Weights of a small encoder-decoder image transcriber: encoder norm batchnorm.
Rows from block 5 of the image encoder of a small encoder-decoder image transcriber, named by matrix and row number. Rows with one number belong to one channel. Each number is 500 + 50 x the weight over its row's rms, rounded and kept within 0 to 999. All counts start at 0. Numbers have three digits each.
Before each channel's rows are labels from the 100 images, of 14976, where the channel reaches its highest value: "top examples" is what is common among them. Only what is clearly more common there than usual is listed. The data: analogue clock faces. In brackets: how many of the 100.
# convs0: first 3x3 conv (encoder.blocks.5.convs.0.weight, 160x160x3x3, each kernel summed), inputs 0-53
# convs1: second 3x3 conv (encoder.blocks.5.convs.1.weight, 160x160x3x3, transposed, each kernel summed), outputs 0-53

top examples: minute hand past 8 (98); minutes: 40 to 44 (98)
convs0.94:489501585503527543383551588567608428484526439496468496580490482546388610497600544526457487492438413503448507452559512471502505564447497598530492531447543472489488
convs1.94:568464443540437513513497477537601576490455490546411530524513479524466492434553501526476458561495486560489455502472497613486519486502480450583511482523497581500465

top examples: minute hand past 3 (50); minutes: 15 to 19 (50); minute hand past 11 (43); minutes: 55 to 59 (43)
convs0.156:469498568561517461434460534455505483414569504446452505558476469527493485410412410463566524470471524534444551441495573469473483485496447587425438433479471590448431
convs1.156:459427510494537500542515484535500496529576469545486614446453509431538439485476496537502474563504516505428472512476521568631563512502441352610394581618461572527562

top examples: minute hand past 3 (82); minutes: 15 to 19 (82)
convs0.89:436514519538541441371488550530489521498519481560489460499540423604534523543439457560512455550480470459536563486546465415526478462427485396460438452584506482576525
convs1.89:517488561486490505487440596463509388486565413467532483450469520505499569452490430529419519498447484456474477479456516461515464492528515599565463486439472468511509

top examples: hour 12 (54); four ticks (54)
convs0.154:512397553534429515538438477499430495513371578400496434439468417592486420487502437482449507515454542478468481505520461573469479491443542520465575590502505444466398
convs1.154:451529420549472473491470459525505543489467455413473434551511545565509572516508507545477563553485506509483439494519453503403422519471435540367520466423485507531487

top examples: minute hand past 11 (79); minutes: 55 to 59 (79); four ticks (56)
convs0.5:415437500426476506477460525486532592413502533500560600506422480480505420471558455490436498547504437437599623509506492496527484429434490412480513454434437464464478
convs1.5:545472615446581464468464457493488572359451510495470497467426577479515411514573454399484498557542525508581499528472464515570499412526493480522445472506533371441462

top examples: minute hand past 2 (93); minutes: 10 to 14 (93); dark face (62)
convs0.101:369572593514498522470540476480565547414553496347501416567462520512538489452438455519558480541475526515524460551455476534511356528591564410464454538421508441421456
convs1.101:440566460476415453428412437558495525476520496482569526512535570566490533495471519478488589488540483497466499455578440461559480471481463547541578519422527446514522

top examples: dark face (75); minute hand past 3 (41); minutes: 15 to 19 (41)
convs0.54:511460502563455540400454509555467535391588492519465525553410559471562506523504334464501470460542487458414510530495503587490512541485462521477449512459423520475466
convs1.54:440518457457495638486490538455532581530571451544448505566501480505423456521440395495549614529520468491540454494478529491482523571507475441478499456513508537513496

top examples: minute hand past 2 (65); minutes: 10 to 14 (65)
convs0.59:492487477470482502457587480494483577408642545488535500523513545507550488478450547564524513424495497478506429465521481490514574452448476522449420512382473525494501
convs1.59:481574460452550528518430490454492577489473470455534477457434471470575577492433463483479569519486404463499465428544485456458453483490522469476541444350465491502499

top examples: dark face (62); minute hand past 5 (49); minutes: 25 to 29 (49)
convs0.134:435495615457462472500527530467513483347486544561531456553581441534510491476449455525524496477486509519570484436517499466537597567529497507479472560474480475558447
convs1.134:485531489506559490430487540405534514440497453561477510464518461489492434485453476539507506585495482490576522497545469513643413495550620474535499499442476538455421

top examples: minute hand past 10 (78); minutes: 50 to 54 (78)
convs0.99:512548471459439481441435484430408455475512458522514513458488457512509522573494419444515534413469593534446504473438523582466526515455541448557500462461391492499534
convs1.99:571500543516502493446626472496395406456567467513471502509463532490568514528507451508509549460495491426489455520490426458552521425590494465416554497524518469481492

top examples: minute hand past 9 (87); minutes: 45 to 49 (87)
convs0.85:540450425502376499504434479580535468387454501607552525612559494533477465513483483461521528453455434522503632486545372468479599510565410484472543516471433499419528
convs1.85:451423517574629646524579576492461507468522509527481571439498486492497592526449527546487525524469468524526493558520515597541488579518514460477450520407473474482585

top examples: minute hand past 8 (62); minutes: 40 to 44 (62); minute hand past 12 (25); minutes: 0 to 4 (25)
convs0.43:516489499451492393457463564536460564463562506496548547519459456505471494383500484559569533518555576579437561519471434485531505533505523452413454561557476453458533
convs1.43:517492463550568451548467560530530476571482581381410558536594520402540452561517415538492564476481415458461509577417485518469555476422537510512484526491552537454505

top examples: dark face (87); square case (80)
convs0.121:465552443472475549474529527466482538432489508438500492547496420504486548461470541422519616479506530537494454541481521612531456532574516492444448499586407527436456
convs1.121:450526567512424453527597527503409449553485440549518514577489449562503544532443514537530460510535547479456534524459562387442556482426631562436551578403533488505455

top examples: minute hand past 8 (84); minutes: 40 to 44 (84); dark face (70)
convs0.17:471460665489532502473596562467557485482439469500534435510521511514416538492524479511508491455484425511495473460571552456541414467591528398497501513595515476522450
convs1.17:564472447500463523511435486486518503558459560385449504448387567442497494500615573525470514481506573573522582485529499513434497500505511538508529522455551476520533

top examples: dark face (60); minute hand past 4 (29); minutes: 20 to 24 (29); minute hand past 11 (28)
convs0.13:372525511461472490492514465473461533437464570509505454468514406518492413582495372575544523575494496475627559452523489490458549457520492511597483540440565469493570
convs1.13:457436609539640468504562501509554447555408499556486555475478505528378493523415471487501451500460559527590482537478531612515463529468559544571565474506484505493483

top examples: minute hand past 1 (69); minutes: 5 to 9 (69); dark face (65)
convs0.114:435485499525525496526555587483534521426558491507528509512489463471547462583509541468398453516550421451469474446529480494479472428541546413479456489502478582438528
convs1.114:392433516543564543571532502548519505596465530578523403473511409505501584541501529491503501602515505521574520535551537469446411416567423498441542535494511534466540

top examples: minute hand past 1 (56); minutes: 5 to 9 (56); minute hand past 12 (39); minutes: 0 to 4 (39)
convs0.44:500526548561509521449500501546610422424443566582587475542456552518535443474510426476452446416480530488515550382516432459373542407438487579485503481536509544545518
convs1.44:501474420578380528516499494532450497560471602531560585498513539460517497450566497497469487540520528557414474424450463510539517500556442466575441535527518496557589

top examples: minute hand past 6 (45); minutes: 30 to 34 (45); minute hand past 5 (34); minutes: 25 to 29 (34)
convs0.70:482487514502497597419441465471516562423462522448566482550598524473551486520499464595555446486419372489501507540501530486450425483521429575575402494436541508474483
convs1.70:574465511431522579548371530547527558509505481546595604518489474454593446480485493476472545515517434530398513480449432503487520447555523474563522489526552479546539

top examples: minute hand past 7 (55); minutes: 35 to 39 (55)
convs0.111:416449445494553595580412393485542483548484448468570524521418450602454496488459513527468496526451476657417500544496555455416486490513482547509487535515559428552445
convs1.111:477455496524475512509553506489467469499484466525420565510531545517443582534416503517562555495432489534536519383432533479469407477487620504481606517564550547502481

top examples: minute hand past 4 (57); minutes: 20 to 24 (57)
convs0.50:586494547466391441441569543499411533496525477628498489522484569524503535569427500420448531537439468508513531414447569501543601470494511479456510400480520496527427
convs1.50:521465550394476484463426448500559542502505523524455472555541490545456478453433517443557380486517503384537450546538508655503539450430458459555516512475511469488585

top examples: minute hand past 1 (64); minutes: 5 to 9 (64)
convs0.142:501476430411390508475518492640521544359517428492419441531479512597510458504586450512502554519571447454551561561501518463544457533577455517498428434445442528492507
convs1.142:483538522443529506459412554447481596425488456648574459552509466608476539497592475428547528566478571499476508470549619529597487472543465428567460451492485505455479

top examples: minute hand past 10 (39); minutes: 50 to 54 (39); minute hand past 9 (33); minutes: 45 to 49 (33)
convs0.0:474459509461359529422528529494517437411501484485555515573563462402468488549507477440439506447555537635527444592503488486422559474516545494478487461488435547485417
convs1.0:511558422538480512522550528499540554451508509568503397571661425466513480385519433557455567548487545605593566499544540453543484506579490460511455501522562564543527

top examples: minute hand past 5 (50); minutes: 25 to 29 (50); minute hand past 1 (32); minutes: 5 to 9 (32)
convs0.62:526522536545588440451528525436500507470515513510511467520456451593460506538550475512453523419591479400510515565493506494465454536470546454472444516546476571514486
convs1.62:473524444560503465504460490523417581436486506520524454490482587457571528514610438396479431551472502441519463472546447469418542476451477533493449511500481511535537

top examples: four ticks (53)
convs0.159:433524492517514474490562526460486556478521533513503474508536564555423536532421569523449424541528501469521436547516531550589558502606489457378484440505579481559535
convs1.159:495510514537423486465626543653520452592431454526526466536455452468437573484518527574498505613516507512470538480430465498517456563532489495479596485457511569584533

top examples: minute hand past 4 (74); minutes: 20 to 24 (74); dots (51)
convs0.69:493448474538477511389528429469537510436503615413478480452454434539456486588459545599467489425473578589503451591467495454509524495477396473526422510462427506459520
convs1.69:595471396466619487581545405479547432563451622464502535424476422507470460595447518556465503493538489554524543503517562449426502430385544546516532473482543482528520

top examples: minute hand past 1 (72); minutes: 5 to 9 (72)
convs0.81:459465515403466485433568468437500524413503508480486590576570507372526488578640438482541486369509534555486500392526458582484526343424581511532553444444460524514530
convs1.81:460448464484473541553452518421452482509588475518446591523594512514521477426467448366460516513456620482530475491519497453538513473550483322531521509478485652519512

top examples: dark face (67); minute hand past 12 (25); minutes: 0 to 4 (25)
convs0.71:532560527435524418426485519442457533473524438455487552486475532535421562494433507425505456517461527593482497456552499446516576543565412477515571416456525384511460
convs1.71:366557445529463502453497529535470440549472547517496426476498501537477594522508611554459518561489510524483530372536477546488492523495543573514484539451544507554553

top examples: minute hand past 4 (75); minutes: 20 to 24 (75)
convs0.47:522461515542424510509478467518542558427568568467470451572514558498529470430460462500541535541563506459542458529445503415443482488508572424420546572408398492531514
convs1.47:546525468593620474554534469533462471477467542495445456454420418469438447511551442450531511566474533481519490491508542489522368390397494497533583472495514421620506

top examples: minute hand past 11 (91); minutes: 55 to 59 (91)
convs0.36:573520468503549510458506455510443493415589508517388422478525464542584421482545455476410430449510488559524441487529396393482539565493515595423428452509406508343479
convs1.36:489432448513537517578438488552571515492481547599507483502461509556575422550595550408546457474493510491526419498498577596582484443537498415533543488503458435436543

top examples: minute hand past 5 (87); minutes: 25 to 29 (87)
convs0.133:519506424400460464436522466475539455407509463538595499480455531569466391433573438509498535412526485504505572602577495637493476552471597487441426476491526558570552
convs1.133:483450580438623458553493434547425570468500506513570562461551500515549385492572521603468560511507483502473590500484468466512502509575537499504507500538594534372496

top examples: minute hand past 11 (54); minutes: 55 to 59 (54); minute hand past 8 (38); minutes: 40 to 44 (38)
convs0.119:476467551508500554496573460426571513577486582485397517573433463518481414442447556477437501481515471529436485467513495557525426433434476591515481517510431451443467
convs1.119:521496521453478467495494496571607522440427517453518471558468487512506507543471461536499441478496487591439576499521513438528495550426526369558602503552459532487455

top examples: dark face (62); minute hand past 1 (50); minutes: 5 to 9 (50)
convs0.83:469529553392537585501480556588559479467491472552439484540532456440422435531555489521514501473426467553535509513442528466456469507526484566504608508406433516469494
convs1.83:517431479445453491532482562424451532548565536453400503500495517459457472452443450546550442522458470541552463515491530491514451518506497381572493517565507519443491

top examples: square case (66); dark face (61); minute hand past 12 (25); minutes: 0 to 4 (25)
convs0.126:521523442508524513558470507474413516493499536520464498511580537526437615454459422409494510494481432599448605513470411498569537513467456442452470525479450396516518
convs1.126:473494524444491528567458462489528445442528529441524502438646393583595554477547557447408457529504516488521498489473551584502537464515427522521567431540450576581446

top examples: dark face (68); minute hand past 6 (62); minutes: 30 to 34 (62)
convs0.152:592399480477553530559495514482548450439510497420503522552472462513535529521486446525479439360544439526462471452491444412514421549524442502523510498397511429463473
convs1.152:556472444431477523579446457482596519461549563519564522516495546619444415551487613497477549486440493546491514458521477515494459485476530605410525530560546439521501

top examples: minute hand past 7 (91); minutes: 35 to 39 (91)
convs0.25:418437592528607507550565475520546526410567460470479562559480433493487468475403391555491516504562484406610491488469496586473491465492543518487518547493486520480440
convs1.25:378540492513456563463508532502555448531446458504412426567481443513375446503501468522538465542520359517520517466494561496579528511454547502597499491566470548402543

top examples: minute hand past 1 (75); minutes: 5 to 9 (75)
convs0.9:524494465492492442385400486475540488540464506532476458508442489520544507574434405473510431412537471469518454467382490465470530443472518551552484470433543489473378
convs1.9:500485520487585574498515516550513515544456525490589566571454544428532472472408540490455482560521572572443574417520522556503459545450541503453530486503489447460445

top examples: minute hand past 12 (68); minutes: 0 to 4 (68)
convs0.151:456435496476527472481619405492509420335493498514529535456470448536491421549484493571525458533501519616453609491501465555482565456541567471470426478492487467456466
convs1.151:481509515449482577551471509460543479460535519572483482456472469492433521510505582488514508474431416504453442466568496564580414480572503506503461459615454506471521

top examples: minute hand past 4 (72); minutes: 20 to 24 (72)
convs0.39:451385566530562510498567558583475568388613456556526480531463478460562545411436501484505478555507530468460486477488473448463493515534537538510493536539500498537356
convs1.39:524446462531535489416532519475545459609407571471500476447434519488565476536510568538595410507468395484574501544584489457548436535434503430557511425473559501456532

top examples: numerals (51); minute hand past 1 (29); minutes: 5 to 9 (29)
convs0.53:480532501461369558469448440515441537481479483411543548488586480518561434448560409506426510455515454502516445498552461408486501500471521440535525567425408483462551
convs1.53:487459518483553551524557535498425513481375437428502536443513477453419486406568503554460516513467525661525527441471474522474498532543478566557500487492511498455537

top examples: minute hand past 12 (36); minutes: 0 to 4 (36); minute hand past 10 (34); minutes: 50 to 54 (34)
convs0.67:483472595511500504447549582463488531381539464485478407519552483507437545527562455421543391473586491547465395491529474444497502509527453403444408445503464398489580
convs1.67:483522537555474525492533520456548486474505481471545460529570439392512459471542470479450538550499496587577509493528516552452446530493455580567394484456547596531500

top examples: dark face (72); minute hand past 2 (66); minutes: 10 to 14 (66)
convs0.93:508513508473420610468520450478474535432511512476486491449534568565516512529494429525551511438517553560480544522462440531497485489442515444500425532372407446430516
convs1.93:384455409562535469545403542569536403497425609504430491439448375424478474507443507453478478516484520453502409427526554460519453492378469467512423441580510568497508

top examples: minute hand past 9 (42); minutes: 45 to 49 (42)
convs0.158:562515501494414560480491496532488544469456494431445401483543462509480501499450510537503459471551455480516505489517499497451521537479490486480484480524392518423539
convs1.158:519462490579536398465605540469619419495503562517378437386484460469482429447511504470422429522482629477519512558473488556429474460445486425488501509589477457461462

top examples: minute hand past 10 (73); minutes: 50 to 54 (73)
convs0.148:483532511516377474377609472569551471541445552494403475457449503494444562489396499531456459533511389533496463553483452491483500522470538495531499476503501546484444
convs1.148:455505445535508479451542451476457409553461510511453459473535551612474554581477545508576427476537500508572480554482515485462516498421469454498537498526591590472590

top examples: four ticks (74); hour 3 (25)
convs0.58:451570566535530501456550516467459415463490493580535495476494383461554473517417445528447455477469402488430471554474533431523544506510477475582448499524449494568481
convs1.58:652555552591488469455530432545421408479478410450595552444487501496491541521558503542506541490504591544395526544516417516479555507544463500402485548410489470596466

top examples: four ticks (53); minute hand past 5 (31); minutes: 25 to 29 (31); hour 1 (29)
convs0.1:433554480503552454561494419479411460407388494404472441498541508538440351491514445566472526542541562560482566429515457487478468483489535392504482392515481505452483
convs1.1:569468581530551516499523463489483510487440440474519534396646514494493432556612585470516494495576525427463521553440523589472393447516516408480447469504479482520451

top examples: four ticks (57); minute hand past 10 (54); minutes: 50 to 54 (54); minute hand past 9 (41)
convs0.63:555585620449467520417503504540495596369508434561520418542551552460583515605550479503509476511521507548441600513490391488449428543440443474562502520587446521573516
convs1.63:503565454596509504505502505478420538471500489439538564479468594492508556392494488585453577500506521601524430415514498406494536465514416492448571520487390533522541

top examples: minute hand past 3 (49); minutes: 15 to 19 (49); minute hand past 7 (48); minutes: 35 to 39 (48)
convs0.108:514467529515512552463598449506570498457542583550468554527520469466625516486464482570487486482528400535564578513538515433440580459505492554499424455396456480495541
convs1.108:540372419552496543554433530430562522475502515482625480442475556533573504505508509419456554497449522515487486502526489487492517492473388450545565465542547561454500

top examples: numerals (95)
convs0.144:480467531566495556482500546569518390416532492497513563436493434483493426555527444619475485538493497565455474506521471465476541454467491462531508424409444415532525
convs1.144:524467521495508510543502510448442519551468469481594506497597488499435509511530538473429466537461470517512562430502516442407508488513474495492416491607559548477539

top examples: minute hand past 4 (38); minutes: 20 to 24 (38)
convs0.55:473500443533492454439552396417542418427479595411483536383573537479465398510533540468488537563533541500514502409455510517482438518444536498488575547507443527489513
convs1.55:509489378574609483488536491480531475472435552477597424458454546482510562544483428426467498507394461511597492500460587517545470416395576466542487471579529534479513

top examples: minute hand past 7 (85); minutes: 35 to 39 (85); dots (59)
convs0.125:488510527475454496462395535567463502452463445491499554559585439526494455476428524571426536485485443502487430511471510575489594461544556615577477458393430503421501
convs1.125:531648515563477588488482593566450539467515511485549567595482501528468400432460595545477533442464515604582464422458574497565533583493539506409539526548389531455465

top examples: four ticks (53); minute hand past 3 (34); minutes: 15 to 19 (34); minute hand past 10 (30)
convs0.84:475519565551496472418510532466486568438500449483576448453540518564524449617475508391389520434466425447459477438449415545487475481491519539582500528538497478544529
convs1.84:417446472489501519527430488501553580385490423545599513420450580532542511408526627406503450521536492495483420563429497476465507536644416538430399549463500433502493

top examples: minute hand past 11 (69); minutes: 55 to 59 (69)
convs0.102:462563476505463501519510524495453439489507548490540543486434515449509489461451568540400498475452561610436517467539562617526557556553521510463550483520524571547481
convs1.102:513527525500491440483620552523450439626504524466553453405554508430476485508560536531520414472424559542536455466499422544373518534568514479502516504555518589521500

top examples: minute hand past 5 (52); minutes: 25 to 29 (52); minute hand past 11 (42); minutes: 55 to 59 (42)
convs0.26:588467540475492510445494513473542524391490365496493468467566497547521533454459554501450496342540447563498425471587456492407523477564451460554419492536458505454494
convs1.26:389521418542530540572453514479563555452415596449515470470501520509584497496503477592481465404446484531570559564516449544405444578428448608532501485493528457498512

top examples: minute hand past 7 (72); minutes: 35 to 39 (72)
convs0.141:463451535442502437585542469518455463471463493537513528404465492590414550516398481579488488528505481425407392421514567400519560481523498513497493505501534497488451
convs1.141:496498599439585535433591466541468456452484456465527583428426458462531479510483643579548519562520464444569441437444535503505559482520452441497452513430484511453496

top examples: four ticks (63); minute hand past 5 (55); minutes: 25 to 29 (55); minute hand past 11 (34)
convs0.146:490460587491525472496458558390500533454452525468579494505532471521461548553546407535503547487504476577438455554546483507473497467477490379484422543551542488489483
convs1.146:413507504529464566467533572519498518524521471500505566547446492478450535532518466526404439523458456473582518529521482476501514567582525584567519530446579493535445

top examples: minute hand past 11 (78); minutes: 55 to 59 (78); dark face (60); four ticks (53)
convs0.103:489460555402441458428408493418516541471558442498543483498463452428536525559478515528494484463441474540562571505498449386548577450511467442454427437430467448527465
convs1.103:588427551462607392549491466491500555453432505523485497473422469491603521525546526539511464523457528532549499428473536626480461495433472549515537535549511421524543

top examples: minute hand past 1 (65); minutes: 5 to 9 (65); four ticks (51); minute hand past 7 (33)
convs0.21:522506504520539463467526566514459526552493482532488504542458413503523524449509421585516460472506482412519511535545528500559513393482502485479452542418498577546534
convs1.21:478481448551468524515473538539423551582575495560478471507477483496468533532539457532484602437377524420536442413503453413497490513558542570475474487434597443640423

top examples: dark face (68); hour 4 (37); minute hand past 6 (27); minutes: 30 to 34 (27)
convs0.128:410485625515522491508512436386559517501407507408469511422566385473478441500466598510397539476527467538640523466505508479424541398476466513542486480457496528517502
convs1.128:544508499523492419467506462514494472553518529460482490481444471557432465471466510505476543529474450484582504441511479488455534438561509589453497500464476469466425